{"encoder_arch": "transformer", "encoder_norm_position": "pre", "encoder_inner_norm": false, "encoder_width": 128, "encoder_pooling": "attention", "text_encoder_fused_qkv": true}
Rows from block 2 of the text encoder of a small contrastive audio-text model, named by matrix and row number. Rows with one number belong to one neuron. Each number is 128 + 24 x the weight over its row's rms, rounded and kept within 0 to 255. All counts start at 0. Numbers have three digits each.
After each neuron's rows are labels from the 100 texts, of 14848, where the neuron reaches its highest value: "fires on" is the input token at the peak. Only what is clearly more common there than usual is listed. The data: melodies that start on their tonic, played by one synthesised instrument.
# fc1: MLP up (text_encoder.blocks.2.mlp.fc1.weight, 512x256), inputs 0-255
# fc2: MLP down (text_encoder.blocks.2.mlp.fc2.weight, 256x512, transposed), outputs 0-255

fc1.242:137138134095193145129188121129125120128167105130109136144076131152147116106144127131106113129141118116114135099158144138083094119155126080156093154118142159174081151133116166140133108179117120076101137136088116100118105138114135111138094097074116145122109100124089130130115109151114101174165131092155135177140101090111090133107109110139121120154117102097102111127131160120121113143139158161164152137209168121126165129118160129136138127120122124138137133157135100114155157103134106142115158150142165093173106143122127094128141150132142171149124120101091115131068131111135146125147105109137113127103140124097139087128137135121129138106150141126159126107111148113112145154175147137133139096119117094132153163146067132128146113119109122096100076164105115127086102096138109
fc2.242:149142104144106107091165144142154169142174159167143116144155117108155066115113145112142118102134147110157090121114153089150133105147184111080112145161095127143141119141124108176150137164117134159127130162126124139157148106082071117119109140134138095142091172089123151140146070131126119102137089166132112111130140097152140116148138138115206149115148123169087147115148140046123146150127135135094103128133152096085141108171108128159126137107125172159113095147111111150119126137137107113106153126150139131166128104129132152128108122116115087122109083161141174133144130100113131154124133136132137120129113145118156136140154128175135110136127132151146155134101174129170094112130141125135119145131139138099112109144117133144163106113133180131128145095093108102132170125136167
fires on: "a"

fc1.314:125127121111094140157076074130100147159146112099123126146156104128058104149160125132134150138115107147146110090109151170171137120176104096126135135065103175150123150118163121138126080121128131106123125099108120101162158107112139125124154112134113127092129106164109126137112168105135122140143121144111135123122151135098115102112136076119177128127150102083160154130144134120081101133128133172103137132106192126148131133147140125106133100120178130142146102129162114135122103103153142137082145119125102134120117158106134113105154108111148120065146110102113130086103101131123114142129137101126130097144089121147147105146144118139079104157107104094103110095153114166130147156134117132101117195101115126158160106105150162182145145113083134178105140125112125144127088134106110
fc2.314:145119139131171139163124123130126133126101113150138149131147127131115159128123125163099199112154154121116142122131104164100167113142104089140108137080111146108140115168174092131119149209152174120137106114159110140132099089121090152113114127112101148123123092132129145086144105107144155109118136142147113128122138145122100123090122120106167129132118160143125114157076101165118092102092115104145112097150119127078187104149116098107136124140148130175091170157136093126115143145148121167151148114160143153128115133101138134096119132134207104128132149132117151084130152145107100137130151130120125133146178113165110135156067135142089132107126088107128157174137116198143147112133093131089148143124151136106146137132125154157136128124158130105136123140125126140149139180137106
fires on: "a"

fc1.300:076116136117120110157092078156118091133115098107114127187145145148112153144156124135120128124119114131152113132122098132205127162168088132104164102125101103115118133156116079098110124147116147140138145136103118143111138130178158118130125130122117143119155130141156115160140144093115128160144120124132172121128153132104141131140096151120155174139133156122105122123096107122097102062132151118097099130108119109106166112123093126128102097170103125202140189091165116134118134118120161127134110103128138141117077156113178139120101147145155142154178109083105168120093135123126135126146131096105108107118119102143123164157142090124103118141172060106112116147147153137114115139117146142129124107138140115144084135072120152124117125100121141188126118123102114122123166112090119
fc2.300:139131132109097142141148105105151151176118168085115125117160130096175123122118167146171142177136149167160134133112125144146187111123118146158140117129108110153124137089123079132162155129109107142124100067150128111106092135180104149100143134139106097130142116154083112123122129132146179114123111127105121086106114117094085110120141131144152129134127142059144129106126142135130123156090169181181115133108127174109126130118168120125131144152117122114155133137132098149118123135140157156142128108140134142184167161052162130138148166130126138115134116153140110125155105123122141109146101138120124162138129163147139087109107115115077137119126153139149153117117088135124140093113088153113139118097094116095142135118156174108130163155151105120152142146096136091126140181120173
fires on: "d"; "a"; "e2"

fc1.444:118111161126145145147126148173133116159127097118105139105128139105152127143148145100158133137122107083098078116139142162138118135135104116103115099120148139129157119121114163132152087117148113123122098117120147152150153112136142145130159117124055138097126136116131108088109098138166094147099127115157143098159154149101136138131124107164138109163107159122119115176087133175105123110103115147110081114124137156071173122123110103135159186103116128101130063115185110108120163123132125135141148132159108137104148108136112104147100122068139124144130114133138134139123155164087144153133129092137127147123116139097120086143149106112129143139082123130124103165054139142117140136184099137173090147135120142166147116131135116150091112169122121107082128141097122165116088073134155
fc2.444:138144141142131159146144127164130094142157124140099103098066153100126160149144165125109146124144105121114135110084139118143110105134125133113118122157144114102145147146155145132152117149127183130107103165127136138142131132131160153141147099149122081147159182098126133148115134151089137109120114130135133133174105157104102167134146077170122163173116187103110125140129143163150104165181136120076147099138142153126147098124115114146134104144143125096144128104141108098112124122112141131104150136152113144132164103136118124122080133068135131141121145177085093112140119109124133122094142125154132125089039135151158126160191133116140163154098123158171111097124114136125186110137133131165150110138147128113156124102117121112135141161122145142155150119146083201138129135143137
fires on: "d"

fc1.163:132152154156138126148114145189120123139124141158152151082159096106124106158129204128128150130172143117134122117131119119098133084139087110127114100125085140125101114140098162121147144123080122159120131106155124110131127117135128089144124167117129142133154131146084153103124136143129137145151148119168122118152150111177105149163126122141122176139058130088134144109108143144107127113131145142113118144138121141106131138113139109121116099183136142121173108112110087104114116101137130128106077142114128067101106198039120172101128165112118100132120114131123135090102145116130155123145072124134089160145168140100125124105141080150123170134100118132095126090166123156106139113138130129128115101150151117137130107116103101116115158165139136155128145088128082151130140118106149
fc2.163:132116149150138161129155108153136126145146163142110110113133128122135126152137145159137129108099128108129157168190128140115066117096186107114163102160123143119146149124118152126102087140141130137136109132096120088159141106111056128132132124149124180129130155128126121112150134110136144123137162061149097139153146094107120147123134130084126161136133132115127096154138130135113089124146107165090132099120155093127099166124161082113177156149143131119097129105123133151137061076150150150164117096115119080145150118114117104148128097067121134122101142132149094115123116083153174130115149105098142140131096100136104115138127154146130104080123126133113151100101147125150102122137083123146112125076116108134149164103159133121130115136158163111137106151084136169160157113085144
fires on: "4"; "c"; "c2"; "1"

fc1.333:080137123115130122141168107119112140119126145124150154147128121114093121093120149128122118104137135118147169137124107105165102112139115145137118144097108161138155081156121144125114097106106075127139120114093140146131159114109152119170122154135120108145134143081151142122168115150151089126123111098064086142165126150151129133128188099112129130100158087127110120134132182177126110128126147096124140107112087135084147165158136137120136148078104120111135090166176121143188133098125087089123143079150109113120138114136084121150155127160130109153118128088117062128143137108148138146131124125121120123125131140119137158103085105086109169104118137104095164087157119162102145115096117118087100127191145141120094145106149131134087137121137152129136094147137163143159090120128098
fc2.333:127127119165111134137093113161107128075085143103113130124108119141102123147135096116119108146116158160176176136106085106137141101117118117151123122120129159120145124154092131133115123119158125144139113125145132144104112141092113150105142141130137148135124113116139120124171165126211140150195097166154127105148088080168139101176114078101127136140122119123121081191148132114138125156134083090129125106110103135120073123131184090119127179117095097171110134096127136145105137115108098158189127150077115115081112110162135116138111071153095139148144114107154111157103113130150155137132113141119171126146113135139113083124101118149133119111119094114116118144143133097122115100113105097122144141120103116114107124131150131150122126113162139126110135126173169129110139119125185
fires on: "4"; "c4"

fc1.335:128104102144150084107132123094120112153087093108152158136104126134136119124132152139154167168114092143088134143150161121145153151135152130151073126118102160123104113168188146134157082176126131117100094139109160130130113112165075128117177146133116132147136127117110097116105125121160161124120141100193153111138145101117145144120109087160160139151152129112112158132128149125147140103120091114137105158108122127100120127104142128128136146144138137105118086087152173101095126124174091175163153129110091069133089144169111145110133171141181132124126127164165109149089119145106161136126123078118118158087129105077137141168175096149142146135160148108122131126100131128130146141132180138135126154104149083132133116122170146135140127159127106102138122105105126124127137118130151
fc2.335:075125102075124130090100165135114153160170090112128122107093119164132099129119153129114095138139117124104113134126166131116164127157137092102108133115133091142136135176110177094113128115136083093110133154096161097145135147116106129093124107090103163164133168126156139118177119139126144171133107135193133104125118119128115124135154079137158117082146141105143196113103135122093155101117135153150160139129076133083105178130142128126148160110111128131085132118105117099142153110127125114118160127162098114085132117144120148150144101102171151136157134129152153156132161156117102156120091123126108126082151156139111115129107155157180121127121147140156113130122146153147129127124165116121116090112156124145150121159132170105133108136180093130108129113129136112101164153127173
fires on: "#"

fc1.3:173144095138109118155136128102134100108126128140143139115120092148138132128113155108090118118094195117142175121171119108084083112067114129132087066115115110125146104131163110137134140142105076150147141129143138162134090103133120106134126150158114134130136136093131121149147128155110123148136143120111129165113155111151137124131177128115124121150093117093132140104131133180138142117123133090133136100106099076120109106097135120180136136083110110147130139146112106169137101126074102097181131124101088114138146125157146109153112097131117107111068129133133147153103153163115159144139095146103149095147158167096155137094155072138135167117122139071115106114156180161125166113147110182074149104138130117095131131107116173127112126123123119147129132131145130132112107123135118
fc2.3:162161132167113111079107098178114146136089120167134127151071153134109111138149126125136144189158153123113144137148162107094090123102137130093151097115098190100157166132100125117132128096118123141116153092167145128145124138157143131148135171156128104117106103106126126111152129103153084122151105131137153174149170102173131108154155108137111131155138099146144152124108129152113107126130103172118089106157128087102105120098151112144131102113171095137130126141114076099107099113083120157137126125115144138122116151126136097165113083126094179145105125139124113208149151133118100125132107135158143146129078124121146120120138108101154098128144140118142092091127170095148157131096130134101152085138089115132130144149150158126120128100078127130146159122135086129128142140117116
fires on: "4"

fc1.172:103128132111154201153129140119107097103128099135125141135099156103148106137144149098100130094192079112149111102091151161099171108134073118131135149133143154121124122104119116152151102085145096162131114137099103129149102152108146099138119105160110144148135129075142105147105079125113136062110130162094115132119146127141173126129089117072130127155106147113164158119107160125107117118116123134113134117164148099124103113144085138090100128140135118097132087093123114131117128139088146159145107123101138120156158129131141099131186113118122144089129080094140109127081136125121157129112116137112177128123076133144130128168112139175159077127184121150111124169139105149143130158097138125099077123134138138148119095115154116144114109117108130120092115110138129144112161126116098
fc2.172:105141180135119197128086133179114119082140115122095174115132130111142115100111131107158136117150134114094134088090154145148158149174098143132083134172154157150116127126096145168122135095153152124124183106097098154125103118099101111125131116131117139101164060133113148110135126120135097125122116143125162134143131118117132134142110093137101123145124117109115117106118140068108114136115116105119151103121161102154135123112090090152126151170140117107101164126141133156138113097125105125143131161152119133181137121112128096117141194134109115097101143100109129110090145101154093112100118159141142144099092114083147166175128131158144076098116133160174102147153164159150148158137172145118143146150107120138147136102142109135120104108135156102098143121116132104151116112075116
fires on: "a"

fc1.127:116138069093091152128107120144123133094157090076134119087112135142156171175128086142114141121126132117126104159116148134083130141105150105171118094149147134131111114124133158117132137102130088111131133110106182137111141140098108114112137115121096166111143099170182151132095154125141123115122147148150126117132123105137140128100154160162104155135120142109127108118148131141103146142110114160163171150138142106163119178115144165151088130161106100081120152162111130086084133104127150109135089109115112129146123111138130102144164123175126143121141096114140137129131112077063110090090122136129083196097123136161129180167140162122145160162081102101110125127140139153109117157117152135158148135130134095120096133139142077116121106133131107128102140115134160115176154151125124
fc2.127:125148144126143141118196117170130121105131141107106159104152156163132108114101135126169136127115134161125158083170120137100113105164093135093107141139181152106137100145124126125138122118157138140167136089109155094099130116155183135141179088155114124180124155143140125126172122094107111167136114126118136103128115135097136154154083153123109136140095087101162141107095168160129129126121126143115136145101157139114096143107089130083149108172121133161099133138142117137149137132147097159178113102151135138083112161156135166177108144143098175100135090112093133142109132126111129130132120143094124114132146185107072167127140129137104101107114137171115147137139122122123112124129153157121112097167179108143142101114166146127115140112140172151133146081114124147103140121166116
fires on: "a"; "b4"; "b2"

fc1.274:122132171162111117148182137153115120118203132111153118111122131145133082120151162125175120126115152166118131112151144082108137135087134133125152133142122172162129118123082160124190112141130117105127126166131147100115157174171109170150126133125109125165083111147136107093133162168157112146138153112148124107105140110116135103107143099171159121100109102093155162041100120114160127117155149109107145120137115131123159162139112170139152120113143149110122170140151128103126125154141086128119131148143116083141122126167128145157111161104129139088074145161078134112101112123174134106139149136167166090122124108103119124119141156141088110144133159120107111137126144121096124056112100117124115111106141143098115139131124116146130114154149099126142102123101126110135115086139126
fc2.274:133128122119115112143138142141098162118156188127141148144151170098133087146130081127136132143109165105164092165149122125134130121163108112096127105097115119103133141142125163132131104087136102098151119069181137123139155106094114164117114086149144152139143149140074083076132072156089163107083128134116163157120072129152116135146110111126136098112140116109084137166105119108114182156134119154105117117116121109142142122174180144089119109089113102169132148142159115101155124110100102128136103127096117134147163112172144156097178149125110089147083168135150152124140129176140107150120138143114157138101156144131148112111106151137123118141129126077106136109130152137122140113131148138113125120103109159130114141133088105156115103099129154100148109130091136092130135109156120
fires on: "3"

fc1.478:101149180130139162157108113135078109096152079125123116142108156126113121146065107170099106159169161098144141157156100115130120084128094101119120182116165113159112118139114143122077132125153154155126125089122107169077166119130112118119138115127138088119135171120121144125141120125136125169110119171144127156123116170120100121113137103177129103133125154119099092113127096109098133155125086127103115099141104178148111100086122091123179134122156116144114142174141099164129134114121089111105139105158110076119146136136126137144132089136185115147123120135137131092116148089101117146136128124152112108109124091114115138106120079114125120142121092108111115052102103142128155118128116084145120123127149150139127119130137136134162116147129103134095148156168173130170127122096137
fc2.478:081119170136125162129121131134179144148119109150139128145134155098109125100141128122106113125206148139138158141096102107101135134121146158142148111173113095111182097159173139168137122176146172116145169125154105124122094125142105161148140117132108126156153145109172130122115100130149146127113139094152142157154119116127124187096110152086150155080124088105126135159163169079113139107158127113174135132111151094109126130130163129132117104120120110116123156117144129110137101126114144123113163075108162164070136115116161142147166117109171128157156154101143192137161162161129124138143123121122122154131100111096103114116148116122107106092125159140112096148116127119115117134137132134104148113162172106156145150121114136110129118179155170105109116120128176142090113134157124
fires on: "d"

fc1.110:109085119103097086136113156120108123085153107149151116118117134108171136135126163105108184175097150144090142117124133115103151147094099134135104149113127111141126104141127124151182138126134136133077122071131156104135159123135113119139105129137121108179114143127153149128125088148178156139170170093098130135178110104106133107100126117118177169129136088119151122126111146127152105145089102122112134178088125134102103159128135124159139145142091135126096101081144099166078138121118135128091122121084121140115160115175134135138133130081150121090125134115180101157137102150136154127093165109137148119098100145122136087138134123130151119111159155150165103129082138141130161140170140110162138143097167151158119132106152108143103120121167120149143180140092121112106115099141117
fc2.110:146106126097181105161098146136088150152156147099121112157103144166155151148094147113128107119118098149095091127153145113157103147126196138126113134163105104119148185130147152147091127083130096139114105095096151143152178117132108150106093142119115145121137105107118127118149101127157148123110122166127091142124137134139121149104140123156084159164126124120116123145118114103184140103138128114077123129138086143131123133144135090112103103138111107130107160150181133121146110136136115115118139170160087117135104130102149128087136122142100148106135122171131141099144094085169130127144121152114135166108141113172106127168133150096142126145158089175105159151104138111136154123138116102146137123124173061139120149150130100125142112127178081174142147177103097144153091149127132
fires on: "#"

fc1.329:133152100132127091129116138113130147134138146157142125140131169134160107128108095137121133103128153125128140190123091124148117110138133114134098137128136134119121114105149126160127140148168128141163148087069160151148156134150142118120129159150144128116159139135161138148153143124165108155160144155139114143087139099155182141117139125157127093148103104094100152123101129137121127151111159121118123133123107162070145090111152105198138141119172111114131089143129154124118144083094131158125124159128126062121099100129100130120188104120046131121099144119129169166116127091140106139157105122123150142129139105120125135087112124136163175124125149129075147094131142137143156076152094142095185130155111131133170104095118134127130111098136118145132097105139130146106088145133059
fc2.329:131163129157109145101105118121127146111085134101121096139156151119139097117088147100106135140091133133138112129118123094110119116066143159186113100110156150080150132105154120123136174123124072104123117141116162132141115116137168120106154148160104099105143113125113115131113151119110137136169133126132134149123092116128117153078119086126126073136142130114074131122120159109157090185112107125091141100144143129130125127096144126163090117107147134150154145105096144130097101138133130111133132118132144083104059151166129145122129075107128080104122137107145157147156141116138120135125085144143164092131183113137156096088147125104115141095138113108124175143113165148141139114127111145103159150158096111102165118160093090095108142095138120131144137129097100108131108177094080
fires on: "4"

fc1.179:108125159130116145118112163126113095117163144155147102168116152120128108120131119113110103162162157123135136146074138102125103123121133110156098122158146113128147123148128134157170133140132094156097107172155133125100143109116101099105175090176187165112114139109102124084121150156124098111119143158077163085135118164147108104143147114117158134143111157110115126134141097093078138135129170135121144160117137078116132144156123123111111151136087153102112149125107101146129134112149154134159147137142131085130143115134156112157150103107066102168110095118160117131176101124112071127132122122125085115144186112142143119124123103082145147150141102140148101139112142134146168119127106144174077148135120122130135111126124115122138086097157173088104094135115157140126092166079142
fc2.179:144128123117148138119121121123110136136103141130154110175172162151111132144107129115113098102108141142149141103114149142138181105088111193139123131130124104119156181132107129149120142115139188170119079093097184106108132133127131087167121119124118112102145147109104114118090131158110125100117131123099126113137123133122145125123145122154141148113183124120110114159104104140178133092147097168132144104137122110129128142097152119069138118136136121170098140124146077163101111123110096129173106137137149148148149112161123126148182114116150132116156127115118112085135131115162124136164132112188143078161134134191150141153090121111168134113114104134159154153111125079092122132149125145154097164149139127132117163139130126129120086115087134135158164143147169200142112125155144
fires on: "d"; "e4"; "c"; "d5"

fc1.214:103119142092115125156127059109053151108167111145116179137110119159144128121099133099109132122132136138152148100137136140157108148134109139162098146172103121166139145088093108136090112148132148163141103133083138081125133103147119153153142128165137147165157079127110155120077130140122089120102139134138086170155175077129096162076115159143156109113124103112103130110102124162126169162136166123082104154113117154128116136112086105122159136133137158154129159169088102132134125138130089164150134115119148118157123163125098124128106130114138114159115110104126139186131135131129089106124089118143142171121145125110149098142114141123112121151138132113103131109110152095149109106151090106139110137160142084121161114099158109135126154114111148126156156145144100100080137143131116
fc2.214:134116153157105105159153109142142157115153145086134114134164155128140131135143103130116107143112130152112125134074085121073097122116107134131117133164171132193136097130103095159109141095172085100110153115138145110109099128109162095121148156140132169130151155124132083134153130134124110139108174136106117138145122153092127146084111154160125144134169109158127124148074104088118129074088115139117121147141158102108112116127137101127117128106095123123106111172146096072112123122170113083125103109129115109183108148146135133142122164133161080140136152150145146093103103141099123115152136135145135137100121092114095113121152114140126169169151119107138146172124087113117141195149140135120129159113169094136163113121127107150127086125095131128164134157137134124074137096103139
fires on: "d"

fc1.346:132164094123072138116104077070136135122071128109162110123116099148127098121140119118153146098152168096152162120125085117124117129154166124123155135203090144149088147117141083133141067123135164079142160133142126122109123114121129121133153151150124126116148147130147130163129144121140105176136178105123076143146152124114140171132142146145100128147139124110086116146107116128134125117138116142127110125154101179136121074094126140129105156090173139123137115129118080153109117097113118090124116117107132126096104123148124123173111114123130156101093126126141167172064108108133150130091093120128141103111077105152109086102124112099126109091159143144158125106144110173126145110125147134128131125110106147148125107102138163147138103144091132159170121130148123140111109108085099
fc2.346:132125141098089114138143071090144084126098142174147147108143115140132145155130118163129122116102115128108113159126147115117147134132160138131119126151146168077159153080129125171116095145155135124096137136157161157142165145112134131145172152152179081140129146108084088149146163118119125111129155136129113167138162115135120178130142125133118125144160105161100163104125111184106085113121143151073122118135164139117129124117142175178110095124157106111150082115167111155117106150088138143095104137132137131130095152126148147121145107149111113112137150165151138131156144150182119123145115121133150117101148123109180148139113142073124114142144149139127133129113126135115146169102138144145107120150117174166127150135144131131134097137088123124153197068149124145135125131110059
fires on: "4"

fc1.368:111098165168095116122151134116100108129166122161148087146114121098159098133146136088121174141097145159100133146144170123112140125183155140099099113151135126099137116111133150135161106137127116143123093132128128137117157147098091151086133129150150121125114120120096093072133093144133165110141130140191127123151141170153099138153124119120175156123110141141111168125143099119104087141108156155134087112108114134162170168140127162113144131137138117109113155124116119104090116079122130144134153107156105142138177123159121146131114151084152161139158122121118120083080138124138129096155125138127157100117160134111164135128166065122146143110177086091123153137113122115137135126085127101171146143106160127101096099144135130135157134122144118159185070105123129107132138095173125
fc2.368:121145067152152061101129158210144103137117123106098149154148111144139147131117150129110136107109141140093130125123169136178136148136112130139112154098065083154123100147145130075076106137161104139134141124094138116125154157128114092155128122135140153111135122108111122135161151120118153153095107161121089154083106120121118115091107099132123087127137149116157139150141144128130133125131123078108115129133127075140111116144098134135072116130104138078086143118125143144132112157110108104130092139145156125132160159173154180115132147158162117135137122121081162108140143141082090150091104160098182139108136147121165123148093148168150138186159138138121142124134151136110142135167128117110081128155117140134135106141144150119152140140141156102136137153133112149163111135112154
fires on: "#"

fc1.370:064147204172132136129106146127083125120146091121131139151121182129141121132106096097091101136150149103148133141160171142115139107129143118163120098088140139143139137102139161163137147134123136153159122114149139135099140099123153160074130127147148118173120165108100139093079119120127169137113140135147114097108101128119131157160106139156143080089101157129094123143089125177106104122183130138129124139144142144105126140121117110158161147140100122133110104122124146119109101162149114132169103100137137155167137103105094105110122081113180128094110122116176144168155116129113109124095134107119127138087131134089127114166126100117104127147110170106109129074099142139133143111177094116124135110133126098137139140099128080092116106155137116158108120177118135138139117074144112
fc2.370:126128147132155092129098115117145121084165172149102121121098153113143127185128081115137165160178130152109155135102101168113103141148147117111104166117122113075143114131115129146125138120118153144146143121134099148138166112123119095103110156138106113109118162181108131082109161133121150106092118163117127146132123179126114114182163137137140167115175149088097087148114120114114120133127077153132145125139179116144161126135109118154170102136128100159109123162093166132136149147133135113106185110162115077089110168109122140119142123141123077144141104129090139160130099157124115110117159125119135122104109142128109130117121164189115153173153151137121105104072113131108141113140149116153127123156139106111137130119164141121126169131103131128136179125136145132109085106189119
fires on: "d"

fc1.155:115145099141146122139129087122141089081113091162131133177112136124112100100131118095076140145111085142140103120134105141109150166128152135123158143115160165153126142129111150100112118152145118112135128125086114133137100110124115101131181111115139129105092124112121149137174094176165137105108139157126165142165125133156133158105086114074124136102172161118123150139086107106128092109140087166101132160140122116132149143134165125125139107127124112121114199112066110106146147160133167115114106141121114115126086124115160097087176159084090133138088132137150160135093137093140134088123136147138129113089098125140145083131135114157080127138135147124107136087135125100130147115120118153113144121112150132136140080119181098130133160157103158175097124118122161107089152100126134
fc2.155:111152096116164092088126105155099147120122098131128139148108154129128118151156113125146144111126092141168151137084137114142156120125160143122174148113117114167101151154142137107126140142126149144094129134088162114171113140156113133114115162083098162088085109113130110127126073101119101143103172100147152157068148142101095117131099141113140177141159118098104141128125179100141106094105136134129126144125123178099129135093106098092137133144125164182128095120102118106125126105126157170109110132098153110108123103152088073137133124151117127126103134106105136159143176168091141106191135126141132156146122128133173126158132102154140141145138134166154170125144174090148175094134163120133110094120157143138074139144118125108086131132141122143157137139117119150116123094120114
fires on: "a"

fc1.347:162108162146132116188121122062174120114090109107106097125106148154093134103135125129169144120151104132178126125156131100120115166123147157131104151117126117128113092147129172138117155135144173153109131107142117154126132150103123070098128132145139148162080131104145126108145127136157118132184176124133132136135129120105105107110160098151141136143132142148133084152111159107171105158153109123140136133121133146136151124100110150138143137159152129143107114115077124121156075127102121148133115113076092091130149114167109135110126147076168126160141197128135169120153110130119149096143115132130125089091121192115137155115157100135156103176169123142096133119108099156133129112152120123112162158115145104115112176182102139170134108116093096120110135124118113110151113110114123
fc2.347:108152096106155143120136148134136141115128112125095158113209107129161151109097125105107143141121142159106131104153138170119167124152112105135071140123114105134124117119115089114170154138145138156129187125126098130102168148099085089143112151158147148111130157127091088154137162121135151143114133128136124092148153136163144152107128090102177151127129160118180138104111085113115152115124159139145147139120140123104130152111191131110157151122140109130117157134109130125180116168132119103106153148126122162112105132115132134124106142133146138143113120158160121134106129161137164178115131158147118133133146129107143201172102142137138106133088137146124122149111120159117130179151087187112115122099140117181103159101112114168124129145097134124153136175152126091114104065104134
fires on: "#"

fc1.475:131118120108125162100096125087114106129078129153091126117125123107099120100121087137104135126107154155181157136125135132105125103127138100111157135125100144116127106081126129101159170080127131169145130115143136111143108104118160098138088104174110065142143106129098132150099114130140119120104143132079134130152099111080146118107136131138116189141128125108099128142153161131149111135164127150139173176139123118145109168088114100107112144120115103117123108101118096079130140137108072057120090094133127108170131149109095119107096157144122161108081085132099127087123136178095120103141132173123144136132109135132103166118124116168118120155130146079153113123121149139119143130117115124173152160075130106126091136120154134147143163130072144134149118126137148140171120123117128
fc2.475:151111136107134106133114104105104105122143122100106169112097172121145099093120105131127104101136152109130126161185113147134146144105162173129176153115180126134118128110123121085199146108120105105149117119146167111113128116152126137159141108094142165131121144112141137142117101129142102186118094093156149134148138138123124135137125135112138118178104141129167169135102084124108129126127141120146103099121106143087073094100114110117080097118090152087127139055111161092137124100144135059145108089132119158133143151134104171124110111148126138097144151144155081145095152137159112135145134154116148149108145137085114110152137148156150130136137167104093132072133133126149098102112129129125083126125160142134125080169147126139120144134116114138129146152155177094130116146101144
fires on: "a"; "c5"; "e5"

fc1.188:152163116102109118136156128145102123149161128153094115137152146148154121103175132105117114107125093134128084143116157095141128168144120144131112150169111160163121158127099161112124142158103115145148126078142166182147124146091142144146131108123125108117108202072102147091113135113128118119130137104146122146122129122117120165155128115144123089111147146129156104080124085137150119148175100097102137112093100158074147128144152121126141150139125115135151147147089150137153138125093155127078118103143162141172096117151125123153147105109158144140094090081108123115121125125146122134127115129129095119112108143134096141183171195071097100094129124151144108135108149123117114146104115182091079144118120158134134111077138149140102113099115106088135117102110160100139140131137144
fc2.188:149122065112071150131123178115128106140149112140144126092141168143146118135122131128128110142136153125109132171134109084122127165112172145147132133193119138101098105097106126128139104128098102102179135103127142120122135142153088111153091112160115157108118138140119098121091108118159120157105155185141153103131179071116115104145101137131101145129087087084123101123144163126130126196102132114101128105154101133097163118159100132115134124112114150117136090121133146123143159113078110133123091106144138137125130083116138096127157136126118116107116131123188133154103101114170086133108147120132171111144166104095139128103137151083127159163129101105089128127152145134114139108099092063113139109062131112142151143135105118138143141116110130108098150131131133143110124131141088
fires on: "3"

fc1.99:151063109102163125088148134149142137136124120129120141146135111128141118129160148076101150173146051114144136123116110159113121142134103149104089119136118135118110140125130137151142091130121120105121113096086119137132100159116091131149096119094112110149138144114143102139095127152166149102172165093155119089140165134126140123149140104129097131125106125120135091135133127159134122166140132149141131140120076123158108105131123134085169172150118160123099102123118113102112137080118105157147113130160126107127173132164083098186133132094109144110126111116103153129105190120140116145126142112114081154144129150083074161152147131134121109126143095117099146145105091114179139123123135154113120128164134092140150133121099115096087058113125154151102194102121159137111126155108124
fc2.99:131144139143139137092130169161094131138150106155115116125167112149156116117138124140133155117136139126122131111159112127132111119092119143147119089150136114110106090067113122146142102095111138102152145106148137172141191158099110157117103124136104108132099126103138145165109146132094126099129144158179142092129128134107126149123078175081130129181050133130092086128133144140118116142102167125106144168137115129143085139163098124127154141123163102132135123115134092158106111118111134120096124127163185131146084131131144116136083134161147090130167105111146165128115104152155115146136133135096152148150114121131080119152195099120129141100114115159076124163121093140113118125143121141173175107118142113135073148119105099088123128125149129127088135136153132168092126150156103
fires on: "a"

fc1.437:133143110132118109122116128144150153145171117097109155167167091132136099157121147118110079132133131113114096140127153110088125097114096152144131111159172105116129162126118140114151100122119133126130089085113104117116096185119123147149135148111161132096124123139137108127121162115115129087130134192135093128118142167129074102117099146120107136122115146117156106095134155191141141149142129175144173138108155114135090144104122131136160150152139128110050116119151139135137164131131103121129120083110114114143113116120085155118141112105142131109105076116146110135128108125141146120137112130100133121108083068113138095129102130160162131130148129127147113188147118141088063159173106132107103130120088169134103068112099181140114122136137104080148109137090124108148100121143101
fc2.437:140081114162081161134146125140125191130166140113105096120120169134134151175114137122134135137112123107141151134141125158075142123122127149144147117141117094115110129153120138148144136068135129082145097150156181142144182128149120104127144117154162137114129100130130098131129096126156154144132080125118121094146142121170142109146144152104118074155102135151137129172112132134121141131184132179142135094125100128102157139108125119132136125159139148096132105091118122142088167111123169167114106133164144092149117129141139135151127130146073151169121160121110138132130107156144116158120155101162073123128123104124151183130130138175104155143130126107143140137129089101130159101135125136184141172128102158187103141135084144153184122091110146107108103151169122130112136129100121
fires on: "3"